From a checkpoint of a small audio-text matching model.
Model: 12.9M parameters, log mel input, encoder arch vgg, encoder norm batchnorm, encoder activation relu, encoder depths [3, 3, 3], encoder widths [96, 192, 384], fusion encoder layers 8, fusion encoder norm rmsnorm, fusion encoder activation gelu.
Training: normuon at rate 0.013, batches of 128.
Data: trained on short pieces for a synthesised band: melody, chords, bass and drums, 26041 training examples, 41.8 epochs.
Rows from block 3 of the audio encoder of a small audio-text matching model, named by matrix and row number. Each number is 128 + 24 x the weight over its row's rms, rounded and kept within 0 to 255. All counts start at 0.
After each channel's rows are labels from the 100 clips, of 14976, where the channel reaches its highest value: "strongest on" is what is common among them. Only what is clearly more common there than usual is listed. The data: short pieces for a synthesised band: melody, chords, bass and drums. In brackets: how many of the 100.
# conv: 3x3 conv (encoder.blocks.3.conv.weight, 192x96x3x3, each kernel summed), inputs 0-95

conv.13 [137 174 119 132 128  94 139 119 140 125  87 132 146 120 161 112 126  97 112 175 105 140 134 142 134 125 151 115 109 127 151 190  83 115 114 115 141  99 119 102 115 127 149 121 110 151 101 101 155 140 179 103 134 128 119 124 123 125  92 126 141 204 140 145 137 144 128 150 122 108 105 138 106 154 144 139 110 101 110 103 111 159 108 175 132 120 138 152  72 124 101 128 115 187 124 166]
strongest on: bass guitar-like (70)

conv.152 [150 151  98 181 108  96 119 130 120 121 112 159  82 145 127 112 115 121  68 130 127 125  85 138 124 126 123 135 123 100  78 124 129  83 155 142 126  74 127 124 150 145 150 184 148 104 154 152 115 107 100 158 104 139 159 146 106 139 113 134  66 145 173 134 100 102 126 170 128 109 118 122  87 142 134 145 122 121 162 128  99 150 129 144 111 101 137 131 127 133 130 126 105  89 123 140]
strongest on: marimba-like (33); melody instrument: marimba-like (26)

conv.88 [116 133 111 137 150 126 145 119 157 162 123  79 131 153 141  98 134 134 134  98 119 133 124 106 149 102  83 142 124 152 111 105 166 115 157 131 104  91 120 107 133 126 131 107 117 139 131 149 171  97  96 121 112 126 167 154 133 163 101 123 130 174 138 122 150  77 119 124 114 139  70 175 104 178 174  91 119 131 107 132 131 160 170 134  94 157 137 101 125 125 129 162 168 132 129 122]
strongest on: square lead (30)

conv.11 [114 176 146 152 137  95 152 117 130 128  85 112 165 100 150 125 114  84  97 152 107 117  99 153 174 118 156 145 148 111 143 141 118 112 160  95 128 147 157 117 135 131 132 109 159 145 120 149 101  88 129 120 139 123 146 125 156 134  87 111 121 112 109 119 100 102 157  81 105 131 118 129  92 107 118 143 117 111 142 115  98 169 148 148 115  96  81 150 148 125 153 156 103 112 140 198]
strongest on: harpsichord-like (29)

conv.59 [106 114 170 108 137  99 201 122 123 156 126 122 169 138 155 149 161 119 130 124 111 148 107 147 116 158 137 130  81 149 102 122 105 145 161  92 121 129 131 121 141 112 125  92 135 166 104  82 151 134 173 118 113 142 117 138 150 141 137 158 142 119 143 127 133 111 116 168 129 105 127 203 114 107  97 145  81 136 136 126 121 137 108  83 154 143 127 145 143 115 139 150 116 134 127 185]
strongest on: square lead (30)

conv.70 [152 127 122 147 156 110 140 118 185 151 116 141 170  88 121 112 123 119 144 118 170 130 142 150 157 144 102 118 111 122 157  92 115 107 108  81 153  87  89 150 166 116 144 125 124  91  98 139 133 150 112 122 155 113 135 151 139 121 109  93 129 138 148 120 156 129 146 128  83 119 120 108 123 162 149 136 130 133 107 145 109 134 164 155 162 111  97 103 100  97 158 116 127 180  99 187]
strongest on: organ-like (31); square lead (30)

conv.137 [131 149 121 137 114 117 119 137 119  82 111 128 120 139 123 127 145  85 118 138 125 146  94 109 155 168 159 140 122 100  79 140 131 147 174 138 148 126 124 153 164 138 119 127 134 108 133 164 157  99 180 116 116 153 118 117 149 114 123 118 173  99 132 125 144 145 102 109 198 101 152 143  93 128 122 137 109 117 148  63  83 133 123 136 183 104 130 153 119 122  86 143 141 141 139  95]
strongest on: marimba-like (30)

conv.112 [136 113 139 132 155 133 133 100  86  92 145 141 126  65 124 126 134 146 115 119 141 114 132  92 121 135  80 114 139  97 155 126 119 119 163 146 142  90 123 166 106 186 109 115 151 123 122  94 170 167 125 185 159 114 107 101 144 149 135 129 124 109 119 114 151  93 158 138  80 106  76 144 136 127 115 153 122 151 129 119 131  94 130 126 139 166 154 155 153 146  86 118 140 116 117 148]
strongest on: tempo: 100 to 110 bpm (30)

conv.153 [ 95  52 143 109 135 147 109 120 116  96 147 148 125 162 102  87  96  96 175 148 137 124 111 133 100 109 119 140 120 143 132  95 147 111  93 193 124 110 114 112 122 123 125 125 144 111 147 131 142  95 159 125 147 141  92 145 161 139 116 136 135 135 153 141 128 167 142 141  88 125 140 111 111 103 181 162 123  82 147 116  93 146 131 125 111 100 127 135  94 161 151 123 116 121  91 103]
strongest on: bowed string-like (38)

conv.128 [160 169 108 120 103  96 135 113 133 128 124 135 137 160 101 139 161  96 145 131 128 119 146 136 106 102 120 127 125 138 136  94  85 134 124 111 136 121 129  69 148 127  95 117 117 101 109  59 153 114 128 163 113 168 109 146 138 177  83 117 166 148 163 146 136 116 144 155 107 133  91 170 104 127 130 102 129 144 117 123 150 120 125  98 171 131 151 133 127 112 110 174 151 119 150 179]
strongest on: square lead (30)

conv.141 [138 127 126 130 103 142 140 121 164 124 189 105 155 141  98 120 106 146  78 122 198 100 129 136 154  96 143 116 146 103 126  96 137 146 108 156  93 148 124 120 122 138 131 116 116 117 158  87 140 111 104 117  99 132 158 129  90 132 120 160 164  72 114 154 147 125 109 115 149  82 130 131 150 120 142  83 114 117 123 132 123 126 106 125 169  92 136 163 108 163 147 130 138 158 162  97]
strongest on: marimba-like (32)

conv.62 [128  97 190 128 162 160 128 170 162  93 193 107 113 122 143 168 133 120 122 139 106 127 132 136 141 144 147  83 140 154 119 120 135 111  93 114 124 113  92 143 116 136  95 100 156 134 106 123 169 120 153 141 112 115 141 131 130 181 152  95 142  96 111 150 104 114 120 170 129 108 132 115 146 110 112  87 164 155 131 118  85 166 147 162 124 148 103 163 117 110 132 136 114 153 129 127]
strongest on: thin (high-pass) (30)

conv.156 [113  96 151 104 155 144 105 138 128  93  97 154 155 138 141 113 142 123 127 132 113 134 117 144 160 134 118 136 104 147 125 146 135 172 100 109 178 114 115 125 137 101 155 152 146 125 112 150  95 132 135 151 188 122 101 125  94 124 157 119 169 185 128 163 109 129 161 129 135 112 158 113 117 164 114 182 144 107 127  94 170 123 106 142 114 130 140 166 161 116  74  90 122 135 133  94]
strongest on: kick (97); drums (97); rimshot (38)

conv.1 [114 134 157 105 105 114 158 114 105 113 138 127 119  89 153  97 113 115 137 156 130 181 160 122 198 163 109 159 134 147 161  84 147 117  95 139 107 142 115 147 128 142 133 117 170 103 145 118 154 103 119 118 101 117 119 111 113  90 119 115 115 153 152 141 138 160 154 159 118 160 140 127 155 141 106 129 172 182 137 161 131 122 165  95 106 141  97 112 103 157  93 153 140 113 129 131]
strongest on: bass guitar-like (63)

conv.74 [153  92 139 108 141 129 128 130 139 165 130 114 122 122 147 110 159 136 135 106 147 117 144 156 111 114 113 123  89  91 144 130 114 132 142  92 129  92 132 127 145  79 155 114 159 108 100 148  87 115  83 109 181  71  64 112 122 114 105 166 140  85 135  90 130 141 161 101 125 122 132 131 138 151 166 126 141 106 125 156 131 142 131 110 178 136 129  92 124 108  95 144  93 136 150 116]
strongest on: mains hum (32); square lead (27)

conv.185 [ 97 116 102 119 113 134  91 111 122 123 159 109 176  97 128 143 162 120 132 118 136 113 150 158 140 134 182 146 135 137 139 134 105 151  89 159 121 101 130 145 115 139  93 122 113  85 124 153 134 122 119 180  87  81 146 109 141 146 164 154  67 157 149 116 147 108 158  96 142 126 103 100 117  96 140 136 112 133 142 140 137 153 128 153  98 150  99  97 116 152 174 107 114 138 167 128]
strongest on: harpsichord-like (32)

conv.164 [151 148 123 132 120  93 181 112 136 134  87 103 151 148 133 159 115 113 125 175 154 121 144 119 144  92  98 110 176  99 131 111 180 119 129  83 122 140 143  88 165 142 141 108 106  95 106 134 158 137 134 121 115 157 128 105 136 121  87 134 106 118 134  84 128 114 158 107 127 105 131 156 128 109 166 103 107 163 157 171 134 104 156 149 100 112 124 141 143 131 108 142 167 102  84 111]
strongest on: square lead (30)

conv.163 [136 140 162 138 114 123 136 127 133 118 123 132 117 120 155 137 136 154  97 103 138 137 149  49 108 159 141 117 151 109 122 108 113 122 106 115  97 117 139 144 134  83 121 114 103 134 106 150 104 111 110 120 155  96 165 147 148 112 130 137 107 160 148  78 119 134 168 111 124 133 117 148 128 134 113 129 101  99  90 100  78 103 124  73 164  88 123  89 107  88 154 124 174 116  93 152]
strongest on: bass guitar-like (72); tempo: 90 to 100 bpm (38)

conv.168 [137 125 129 109 152 158 126 123 112 137 153 126 124 150 116 146 107 120 136 139 113  79 140 138 150 122 100 131 111 110 112 147 150 126 134 135 117 114 176 125 143 216 158 128  79  85 103 118 120 119 111 139 153 138 149 112 131 191 142 171 118 124  79 136 146 102 102 127 206 135 123 135 125  88 120 125 124 115 135 146 102 110  94 113 126 137 138  99 132  83 118 128 122 160 129  99]
strongest on: plucked string-like (30); melody instrument: plucked string-like (28)

conv.57 [129 167  85 190 136  91 153 150 141 156 135 138 108 131 144 127 143 116  94 121 123 114 146 133 145 129 122 138 145  86 130 135 172  72 146 149 138 162 108 142  98 128 117 135 141 143 166 121 162 141 136  98 136 119  96 101 134 148 108  90 118 131 104 141 127 130  86 150 111 118  60 111  64 126 162 120 107 154  96  99 147 124 135 107 135 147 132 132  94 127 102 167 135 149 119 132]
strongest on: bass line (99); bass guitar-like (94); tempo: 90 to 100 bpm (28)

conv.136 [ 92 136 155 139 153 131 131 124 173 141 107 103 121 115  90 137 157 130 133 108 159 124 117  97 138 130 171 130 142 143 137 107 151 134 146 149 106 129 116 143 171  98 131 123 122  84 134  98 142 124  63 117 153 107 181 131 108 115  98 101 141 157 107 140 156 146 136 105 157 140 152 123 117 138 112  79  74 161 109 169 138 153 136 124  80 103 156  99 147 169 126 115 143  94 129 116]
strongest on: bass guitar-like (48)

conv.15 [122 119 103 182 119 119 125 123 146 161 160 133 105  82 130 136 105 169 139 171 132 108 113 120 139 101 117 177  99 140  92 126 147 134 153 150 155 146 139 115 104 128 181  89 143 118 125 126 156 117 119 158  98 120  55 119 123  79 134 164  99 151 106 147 147 152 156 111 104  96 166 109 126  94 109 148 147 126 156 138 104 122 133 117 105 112 133 113  98 138 147 155 115 116 156 125]
strongest on: bass guitar-like (60)

conv.131 [110 126 137 119 134 112 129 130 155 117 135 159 100 171 124 179 141  77 164 145 153 136 159 109 139 141 134 131 108 117 123 109  99 131 125 109 110 121 134 133  79 119  91 137 120 161 130 152 174 139 202 139 113 197 130 102 120 135 118 106 126  73 121 102 147 120 113 153 121 103 130  97 174 102 147 142  81 123 141 138 146 125 162 108 142 134 136 116 144 102 144  90 130 119 105 131]
strongest on: vibraphone-like (26)

conv.148 [ 81 142 134 119 151 115 137 106  99 122 105 151  73 134 121 170 124 144 131 130 130 144 156 154 140 176 127 164 177  97 118 116 113 163  83 140 171 127 151 130 155 161 152 106 134 115 123  94 129 166 173 121 131 159 147 116 175  67 148 112 101 113 134 112 118 140 128 119 156 159 134  95 139 111 172 113 117 159 140 135 114  97 133 141 115 110 146 131  81 135 110 125 136 130 111 121]
strongest on: marimba-like (26)

conv.5 [114 109 152 128 136 121 112 109 103 116 103 139  92 149 134 125 127 109 179 129 108  87 111 116 118 120 159 118 143  98 127 131 142 119 114 195 150 157 141 107 118 122 165 142 100 136 157 139 132  78 127 108 121 134 123 152 161 116 152 102 122 106 147 172 102 120 168 101 160 146 188 111 107 153 128 163 130 130 184 144  82 146 124 110 133 102  94 122 140 118 125 160 107 141  77 126]
strongest on: bass guitar-like (88)

conv.176 [ 89 121 148 128 136 156 141 145 135 123 129  91 178  86 129 118 139 175 140 105 154 143 133 133 141 133 119 147 138  81 142 103 123 135 140 122  98 153 160 139 146 113 107 116 114 145 137 153 137 160 148 167 110 124  77 137 128 167 134 130 140  97  96  81 122 107 120 127 138 107  96 120 132 111 128 134 119 176 114  57 159 163 164 128  85 162 129 125 153 105 131 117 129 151  97 168]
strongest on: kick (98); drums (98); text has "four" (27)

conv.58 [160 129 122 155  73 107 114 126 130 106  94 127 147 168 122 180 172  82 100 119 117 154 117 121 160 141 112 132 140 152 122 118 114 137 102 133 107 123  65 127 137 133 111 126 118 102 132 106  76 126 120 113 111 127 121 163 164  84 133 127 107 189 109 140 123 139 128 100  98 131 150 153 116 114 112 148 124 119  99 126 116 150 176 157 132  99 118 151 157 115 169 114 123 104 127 173]
strongest on: bass line (99); bass guitar-like (70); tempo: 140 to 150 bpm (32); tempo: 150 to 160 bpm (30)

conv.55 [167 123 126 132 110 134 146 138 159 130  91 130 149 137 153 127 143 139 168 134 173 101  95 148 144  95 116 139  94 127 112 130 102 139 191 106 137  84 147  90 133 120 115 130 155 114 161 111 109 117 103 122 142 130 157 146 105 137 143  98 155  99 155 115 177 148 114 111 135 125 117 142 126 112 136 130 118 154 132  92 145 134 123 131 136  46 103 145 132 128 107 134  97 136 114  50]
strongest on: marimba-like (27)

conv.90 [105 105 117 163 132 104 132 169  96 130 128 116 132 159 133  99 122 156 122 135 151  93 149 150 105  90  77  86  96  99  94 177 107 128 105 128 120 122 121 107 133 154 149 116 106 162 162 129 114 118 108 131 120 132 182 113 108 108 213 104 121 165 124 142 117  98 149 127 155 144 126 144 128 115 163 126 132 136  85 141 113 130 112 152 101  86 137 137 146 144 144 125 118 130 132 169]
strongest on: marimba-like (27)

conv.169 [127 126 170 155 107 161 109 139 147 133 163 125  80  98 156 131 123 153 125 115 111 176 113 142 108 117 155 139  91 123 125 132 174 136 109 131  95 114 123 132  99 113 162  91 131 133 106 118 141 120 119 135 136 149 113 109 137 154 106 175 135 106 110 137  66 150 129 183  99 120  84 122 152 124  95 139 118 152 156 125  83 139 161 133 104 138  62 101 143 108 110 129 122 142 160 116]
strongest on: tempo: 70 to 80 bpm (29); tempo: 80 to 90 bpm (25)

conv.145 [137  88 122 110 125 134 118 137 133 138 150 110  91 130 113 113 153 146  88 144 110 147 130 117  82 103  50  80 102 144  90 132 131  76 147 123 108 164  65 155 144 143 119 177 142 152 183 107 112 134 118 134 135 160 133 129 130 123 157 107 121 149 111 154  93  86 149 133 127 146 153 145 128 104 132 155 108 128 103 122 105  98 109 156 132 114  95 108 119 137 136 129 145 115 120 140]
strongest on: sine tone (38)

conv.101 [149 100 127 129 123 145 187 142 148 126 148  94 125 127  72 152 145  79 143 147  97 169 113 134 106 113  66  65 121 146 161 131 148 165 141 139 147 113  98 134 126 146 120 120 132 147 115 140  87 154 176 173 127 120 128 130 118 129 140 156 107 129 135 138 152  91  85  86 172 169 121 141 128 133 133 127 142 109 156 153 118 118 131 121 141 175 135 140 138 136 131 116 120 139 106 126]
strongest on: harpsichord-like (38); melody instrument: harpsichord-like (33)

conv.8 [119  98 131 127 133 160 116 142 145  89 144 135  97 119 135 148 124 111 133 119 121 114 112 133 155 142 150 161 114 139 113 118 153 128 104 133 132 168 135 132 124 106 138  99 113  96 130 162 141 131 148 130 157 177 131 126 114  78 152 119 112  91 122  95 113 122 164 108 135 138 181 117 131 118 172 168 134  52  97 109 129 170 125 109 100 154 139 107  69 112 139  73 166 116 119 129]
strongest on: bass guitar-like (55)

conv.140 [136 136 112 155 127  88 145 120 129 168 102 152 158 166 126 134 107  82  56 182 121 126 133 106 153  80 152 115 147 119 110 105 120 129 121 174 104 118 119 146 141  77 152 109 116 177 176 123 118 129  80 126 104 146 117 136 101  96  98 115 129  89 120 123 130  86 140 102 125 110 100 125 136 116 125 148 142 108 122 151 161 128 149 120 119 153 145 120 174 131 130 119 130 138  99 128]
strongest on: kick (97); drums (97); text has "four" (29)

conv.132 [158 170 126 142 136 101 146 137 106 120 125  94 113 125 137 122 168 130 135 150 132 179 134 112  82 132 105 103 126 172 142 134 121 114 160 130 168 133 117 169 108 100 117 164 148 147 138  81 144 146 101 120 109 155 102 126 140 117 143 142 142 194 142 100 125 144 134 147  85  93 133  93 157 125 122 145 130  70 139 138  83  92 138 114 142 120 125 146 135 139 102 121 135  75 124 166]
strongest on: horn-like (41); tempo: 130 to 140 bpm (29)

conv.179 [138 143 132 118 116 110  85 137 136 151 140 119 107  82 108 117 168 134 106 170 114 179  97  93 115 134 146 116 132 163 137 151 132 120 146  81 117 164 112 142 139 144 165 140 118 143 161 128 111 143 106 133 117  83 148 149 137 140 114 119 132 154 112 105  26 124 121 107 123 104 126 126 126  60 132 140 144 166 138 116 132 127 152 134 150 110 153 114 134 151 145 139  89 150 133 116]
strongest on: tempo: 130 to 140 bpm (27)

conv.149 [102 172 124 113 128 145 156 117  84 155 141  72 143 110 130 135 134 163 120 158 131 110 133  95 128 163 155 131 115 141 121 132 101 117 125 115 117 135 134 134 116 138 114 134 111 152 126  94 144 129 123 167 135 111 101 140 133 119 132 181 131 171 147 135 133 170 121 114  95  98  98 123 128  81  95 166 165 132 147 113 141 124 130  97 157 163 153 123 151 146 155 111  46 116 172 147]
strongest on: thin (high-pass) (31)

conv.50 [141 157 140 137 152 133 105  94 125  92  87  92  86 134 170 155 171 143 144 126 122 167 133  90  78 121 166 149 135 112 112 101 145 120 143 110 158 135 140 133 138 124 119 128 121 113 118 128 131  95 120 101 135  96 139 101 146 160 106 130 108 184 139 147 137 106 123 123 171 153 150 127 155  79 109 115 158 141  69 134 150 122 128 143 129 123 179 136 108 175  94 129 156 114 140 122]
strongest on: tempo: 80 to 90 bpm (27)